Weights of a small model that answers yes/no questions on an image's attributes: encoder activation silu, encoder patch size [4, 4].
Rows from block 9 of the image encoder of a small model that answers yes/no questions on an image's attributes, named by matrix and row number. Rows with one number within an expert belong to one neuron, the router's apart. Each number is 500 + 25 x the weight over its row's rms, rounded and kept within 0 to 999. All counts start at 0. Numbers have three digits each.
Before each expert's rows are labels from the 100 images, of 14848, where the router gives the expert most weight on average: "top examples" is what is common among them. Only what is clearly more common there than usual is listed. The data: streak pictures of flow and ridge fields.
# router: router (encoder.blocks.9.mlp.router.weight, 16x128), inputs 0-127
# up: expert up (encoder.blocks.9.mlp.up, 16x64x128), inputs 0-127
# down: expert down (encoder.blocks.9.mlp.down, 16x128x64, transposed), outputs 0-127

# expert 0
top examples: fine streaks; high contrast; parallel
router.0:501509509459490498496549482482546499541479494512471494538520553494485501502498454483506520494489481484462513469449509454479470486531473554538501511517536483507489478506484476529513535439512472502517494461448496500501532471486486466527529496460512522457536462503507545506554490503509517541476488510507500521512484484494518490475473505491537485487478513487471540498498537481495518534495
up.0:542506482508497510495497499517435526521503510516462427497486492505504504478476469491501497512512542514494501481465516486524480487543501502533484514511456522453562526474490525518491517481514473542497491481480475522501509546479463501506451479475468535528527498519448501505554499490508474481512503511515531521480503442516533498479482454490487528498500490525488515481523490471525506517437
down.0:540474511481532480541492513502474517505527474487485521491506565502443487543510519478564479502513481505508527532539504501553574519507485479488505521496546529515473522464507484478494515511505515493507501486516514471507488478546500467514545506517487506501479469499518531536516530494504520500465522542486471497531465497483479512479441490484503473501510493500463475461512499501443492486470
up.1:496516506474518455511504541517520478486475453523484536490496446527486454495482487524493505461476474508510497516500440480543510461518500505478514520463488520491486487533497510557530561499490561487531484461491473499554530449512486479471492514461521531513512513504494487530517505475499509530509535537511479515514518511519496507512503463507530510477528496529521507519479453477467478484519
down.1:524497493508520548510472495481485500498489519483467514462484473516536534457520497477527461515535430515500523487491515492489537560469491506479536460498521503507567496499502504461539494488509521500453473522504520502486496510494478534497525488539517491554491520510495482537483473497526492501526480464510526465502523485520537513483481507538489489444506499519510438510481479456524474505520
up.2:522477475512499532509512475537477549534486529485454460512505512492464509461499494452520507500478502514453529472444535467503496480545500538530468533520499487460537503462486496513485538488494498546471522479492512497509525534503484528517489498505492548501502481499467515467516513483548514455524494489481514529494482483487536498457455501495462507526494471495519513489541509449498488538482
down.2:528432516465540429485509492489477475500489504501480475477492502484493464571515511513529508453495465510493505496484517484557507530486497486485507520473548500505460515500490477500501522502456502501528488467504496461488506482511495511509526518499481514502505500455477495520503522488485523470498540570494464499550508470502524517490438482496522503542559488497476482495495501520457481495481
up.3:449538445541512522485481545512491465488485496503521523511520493518481548476492553504518543499483478536517498500540532486481514545518507509511516516469491510521462483471487487489479464514470470458505495528535488488491466510528488494494476526481493520496442530471522474496455568510482496496519486465529494481510492479470483549541491498488500494487525503472523482495435500514498529518510
down.3:484526456509467500540508474485505508472489494532495465518522474504528519495518491434505514514467581482508487497505507478478508489508477506506538510498473495485492447500506528553451514512519518499566507466479450537503500502508512478516478464479513465545492500520484504515516489482539508489539551518503530509484515487507483452512507509490511517512501512533529479468506469501443477461485
up.4:468531524485500482487496498485544448478489465504485514517502482506521509462525503542478505487504494491513495512530474519475504504518510516508498485474520520478448467570500503510494517474495510421514469524513459473493485482507493494471518518488516522526497521462524485502520500479477505552538525496517481503498506525504481525564514526492546495465564515494522483480427492471490472504536
down.4:494515496517497539499534479500500502503498484523497467491473510447569529488543488498500504491522489499499453519479474481489498491515507570502499467477499495512544491527459536494491500521573529501509500497510515529507493494486481514512487451495474491564514473490506530541527493511539488483482500492522518507464542520555512479522512492492477539496472495480489486461487506458528452455530

# expert 4
top examples: parallel
router.4:493491521458515493508503511509503482527477456502514532503550540462488492533533548539474540481532498489497504480533515509457470466507497525503507493501534513522473485515478454484522493482510516492551505509489507473530490493470515482481526511475511512473537459472544513489515542521496484564470468482496465533476463497504521490487511518435499465501492488516450553532479501501518483486503
up.0:462507517489525525502513511493488497527534453532516491499473509497477446535526502523509487490534536472550502521514493534510468462493527478525467495533492524497465505491486509514507503491508510538540501467482507498476492492461528521509487525468493480513552496521505527464542509525507448506470468467506487550454510493495466500469523486466510490489456456516503530522536460563505514478529
down.0:538501538478522484502492515488506456514504498492520573460520504481512500478477499507477495519488463467492494521500475466470452473492505479472542445496494493488479466501535480496558492502504522498485542520488508516528521523478503481495496466504516488491525530486503478537503528471510496511512507586482425470488515489536512504518484507511507513472498519526516491567535502453497485502515
up.1:486501517464482507516466496511511502538546468533469496506504484504495454511523507495513500502511514506488513498498505487477517464504481477480490524503516507536522494497479477547524540475499492556540512501484505502495525460475461505498507530501540518489510447537515524427505520502561519508460493478489513522495536468464520429502510516506534476469500496564463509531530499505458499526475
down.1:493490437512476535486483496495513441473508511495486518500487487501450499464522517527520480488525524515506576494485513488498517534471524509502586493503514527510512527501490519528538502515461513510461508522486449441473484529545529499477513491493524518467498489475503490538503481471536518471524467538503481494514492508508506518514529512515520520496497512496502451532483541470477514536496
up.2:514525506490491533517489477467493462449478500534486534490515516524520492525498495497472514493502508493464508498511486487483503502506462508506498492492466497524509459499559519516531490503510461488506517460455522537495513488488507519506479473488517570505478501487500503467493477521463548520494531515500503481522474512456525483524460477498556505489543602470460492499458492531481502535497
down.2:469520455502519509474486532487500476527512456493513483502498503509467519442498534526526483476473497546513533478473491516518539515537485519541535488493480528505593526505479505516508499525502491499490484543487442505501477536499496503504506483506495536516497542521517470533476527485517507505494531501509523492516483517552514493532480490483462537465536528481530473510485484493505454487448
up.3:487494497512504497494496469466534500528512499516490492492440493537524481546512504487538445487510529532551514531515516503538520501476519476516448514488510483504530497434539485504477491506451499470451467482493499493446521519529502513508524531518513492481461513556478478471497505520490513490525501457498493503539517482492493489504525509550524483522490512471548479469527477543473472498496
down.3:464481508526510476471507470509462486496489500466522528488534478492521478510481496536490482526484502464493519463524478506475524488471474473522496510488502481490484476521531492497521481440511476477534515464485522550499479512490527524544530483531511485475513528467512499467436504492479470507463497564512511550500454499478466455489496504507565510491505497530529539507526519529523537492522
up.4:460534528483504537488526505496487500538531463511522515487503531485472452529517522501481527486548533455507517489509517533489469470495501517520490499525511531514456477491486503494539493479491499521571504456475518495504497500469519520492508524450502499527533457506537534460533525510508465537458501476520484514458479507499468495468516510460506455483477499509465538517512450531507503499516
down.4:549533485502526493508502517488516466504489509505505539459519472478472496467515485533483466498497460507497508492461485482481478498498484480486571464492506507504532496482539486505548489475492522524479516507492439481512524511476506476486502478499490498508483494478512488535486512496503513508506487574486504469506491508551491498556516499467502530454487519560508485576512513434499472501469

# expert 15
top examples: parallel; high contrast
router.15:530519509552533470489454503498520482522530526479463552517521463574495484492515496504499482473470490549500484479509517450474522514454510489483500494486523465510504518458503468535505540473506518501464516509531501498461494485529516529536478523531523492464479523516467515497477467490484519464517480543514530495528502465511495511534457502491525510524535514518519482515500526483469500509450
up.0:520520517537500493507489500539496550538502507500441491498477479522492427493454473478509518480474478533510463490480474481529506506543488468485542485467494507539514470472493505544472546501498487505516506467491504527495502499519528488537481542481496527490483514559464491489508511514513495487503534531519520483536506533522522521532463472521511464500441472525486506518506469542480519475487
down.0:493497523475509439493482512529500504530504529497504471515478515541449521551514492487534502480482502523526488509505516494495482471474525483484477521481510483511476529455532460532512519505558524507564491531490527476498492466537472503487484489494487492484473487528453492553544503515491481466514494477490552484512562489476541492510471476526467500527502516477479463504504538465519522481503
up.1:469511458509548535503485468494468502516495534500522497521492535519495526495523516482523460528504491503528504489506542502509471522537477484554514484478471490480497521482499554449474503497473474528457488545507471483518485550509482522483471471495459534498504546491467514554477510509545490497500524482471486476496486484489528560503497458495464513526515497488478498513540525499530487543470
down.1:477500471491480523524511521453462468481524518518525510444501454495544486498506489595467537517502486469528507491544474475503475534476488522507536496527450529499502504501490498543541486483500447518516490464505534534500513464533510525502491501495472517516527518483492491472496496507495487498475478504515522507456507507519502510526512481487555529469519494465478538496488485458467497478507
up.2:463511451523494512538506506470430520491511523540523506474525520493463521502458502472521513512493540472486523498506543506473473521530472481557529511523481504474515519472488502513491486520468457519496519468478536529534532566509512518514501448488500521511487555486493470484483525477474470500510521511481511473504483501479509470472477505487456491530511487474490528495535473515529504545485
down.2:485489522509509550481518536544528508521475479513452529494479528505520528445548487518479453504515530468532537499500498475493506528476492508510546509466530493495512521480521509477564514472468435524468488524514506484490439502470517495552522507498466515481511493501477541483521460522486511482519454505518486491501478500529463547470518517506493491498481502482522478485499522493484503535488
up.3:483475517491520507471495518473515504514506469508544505513505493529497486511516492579480487505546499485526520536514475512512493461467565471477473507510496508497464512486461496541521518497481521519494468522491520505486495460441492527503470500535497470480511514495447492502510460506502520505450510500510488512476453475446491493472525468463530476519546507512476529508535506524499565475499
down.3:511489449501503485529444541511466468525506496548504464514522455495517495488471547504479518530510494562505477496529492518484498511531488518524537446508469503506514567504470508514482549515499531485513511475503476540524509486499466526508511496474489525521469514499501524522493517501520502554495505508524469486493515501515553505504505506485496568497504523507496530511478475506455434496506
up.4:502439483505501491471547502480532478490454505496510489512523500519490547512524513515516501462471501523506507514467467501502496484506547513506473520512514489442455503558446478510530543501487549510471490519500503490501527502483508480521491441536510472504522552447446511492507478471502498512534498487470479502526488509512494508483498497504484493554531448496524507469485528479486456482492
down.4:499501462498533530489466502509477460513531489509495472501578490530505494465530510529520494517513480521506516453501502483489501522480507524534523483520493537514512516488482472491475504475503466474464498523507560439504485524511486546510503528491481496453524529478517458525505524484497492519499506488498475483513449449528515568521486510445465485440508505526500499475491493488507504493470

# expert 12
top examples: high contrast; parallel
router.12:515467547517510512509530516485530468510469501499492490518529537536526513521504486507471518454477496548458510533465475486496495505492522528464486542508517505473506512541469422507521520481490516527453514503494549509530549469511524511535490459523505494485491535474433490485533477512473509519492482498493500516507483513484462505495499512491480504524546475495518542467468519476479522485466
up.0:448538461492463486500488490462486490499512480529539487469458500494489524502499474476533452522530527487538514533494501546514532518533486500519491488501444516492512501448505571518493484516477495491518495445474490516505531506470455525487517532503492508549499503541495514509493523480555480487488517480506521498503527503534484479473512484529513526469493511495503460526518476474537482502555
down.0:502524461476498516450511500503535531503504551514501521522477554510472510449552543486510502506502477487513485510520506486468504460510517514512493459512488475484546532477462482496503498493548531521460560504490560498501479475466495500529495474529495506522521481507479471477490526500520487502485458493478479524516505537515499544490439521483468527495514488506513512515474542460537529513493
up.1:478516536486485517537515514508530478517550477520448484498538488482490472484535474517512490519517513492501522501477502517524531514499505497499519559492487536512507478516502504527497506483493459478546473481470458472459470477533475466485542531456497487500508490538533515519546491485531494526492529482497494506498512457475511501531501489501516474436474510510470461490502479585459498487499
down.1:532514454511487462460472463535552529478526523487483547553501539496513476495530481482496508510519519483509481515484499527443531523498474490478515490524537457501541562477515477508505495502550517503476564535522502488508533472516486462526500493513485517501506480520512467517497493484512489510524464527468522513503537526493493488518486500490460524514512510507506478497485522441534463492477
up.2:522507478535539526446497461480503539535512515486493515529499511482446522508488471435491474501489527470517509445454502494518507512509471506509511523503486448499487499482502534480471519481495499534496525486524520560544520529504490497501527503502512478524487497529477544512507488485528528439492539515473471476481481478540497517493469463506470569497503495534486505528530514488507500496524
down.2:549435562527512449500522517510495566453476503491488539482522521477493490535483539514496503489510491489479538533488501500537513499510513458487481532493534509489510503493524517463518483568476537500492506534470487484468494521490511452488498526506493497507488489481495533509518511529513529537493493567496444479519480521490507511485500502495481463529477488488506496548493523481520479469492
up.3:494506452530489487475506477462517480467505522522485471507506498537535519498540512503527515518454481520493470486476470472491526485501501502522488475488503462485510515510500501522479526495512529463471552513492496521462512484473477533523488439539495509491497536468473464499478482448533489543545514499457517513522488522510510485503420515485475547478534504512518491469491518459477456500485
down.3:496446493501456500544488515500452520480537525498508487463529485516512493530496510545500549470476438539490467529483504499514501483501510518513524511472507533521461487481496495496521510544495457489529504491472522484495521487492509505501501482510526488491472572467500476504476462524539507493509509475510447479554476491489516470484457519509521450520530514480489505542494460544478512492486
up.4:465486559479492501513471513470535460515543458515528497498507509533530498509551487550491456499520496505497535516518503500490543490448536490489455541517489510508511504493511481528507462489486478501491475508493508470454500474488489552526481508533538479482473494504480502500483464514510528463457493468522529498506487488473465465509521519514557490474522535490503470481484508516460556511512
down.4:504502461488508502512453503497455496493495504482510451515522472499508501497478497526536536462531482544515430480470481508504506472498491535535525477510506508497558502476484463466461517508583517529520501515504507487512510481493503563509499481500541524465524467459493484542507479496515505472486529528498529489480502445489511446507489483491470542468498501526516510500509502517504471478505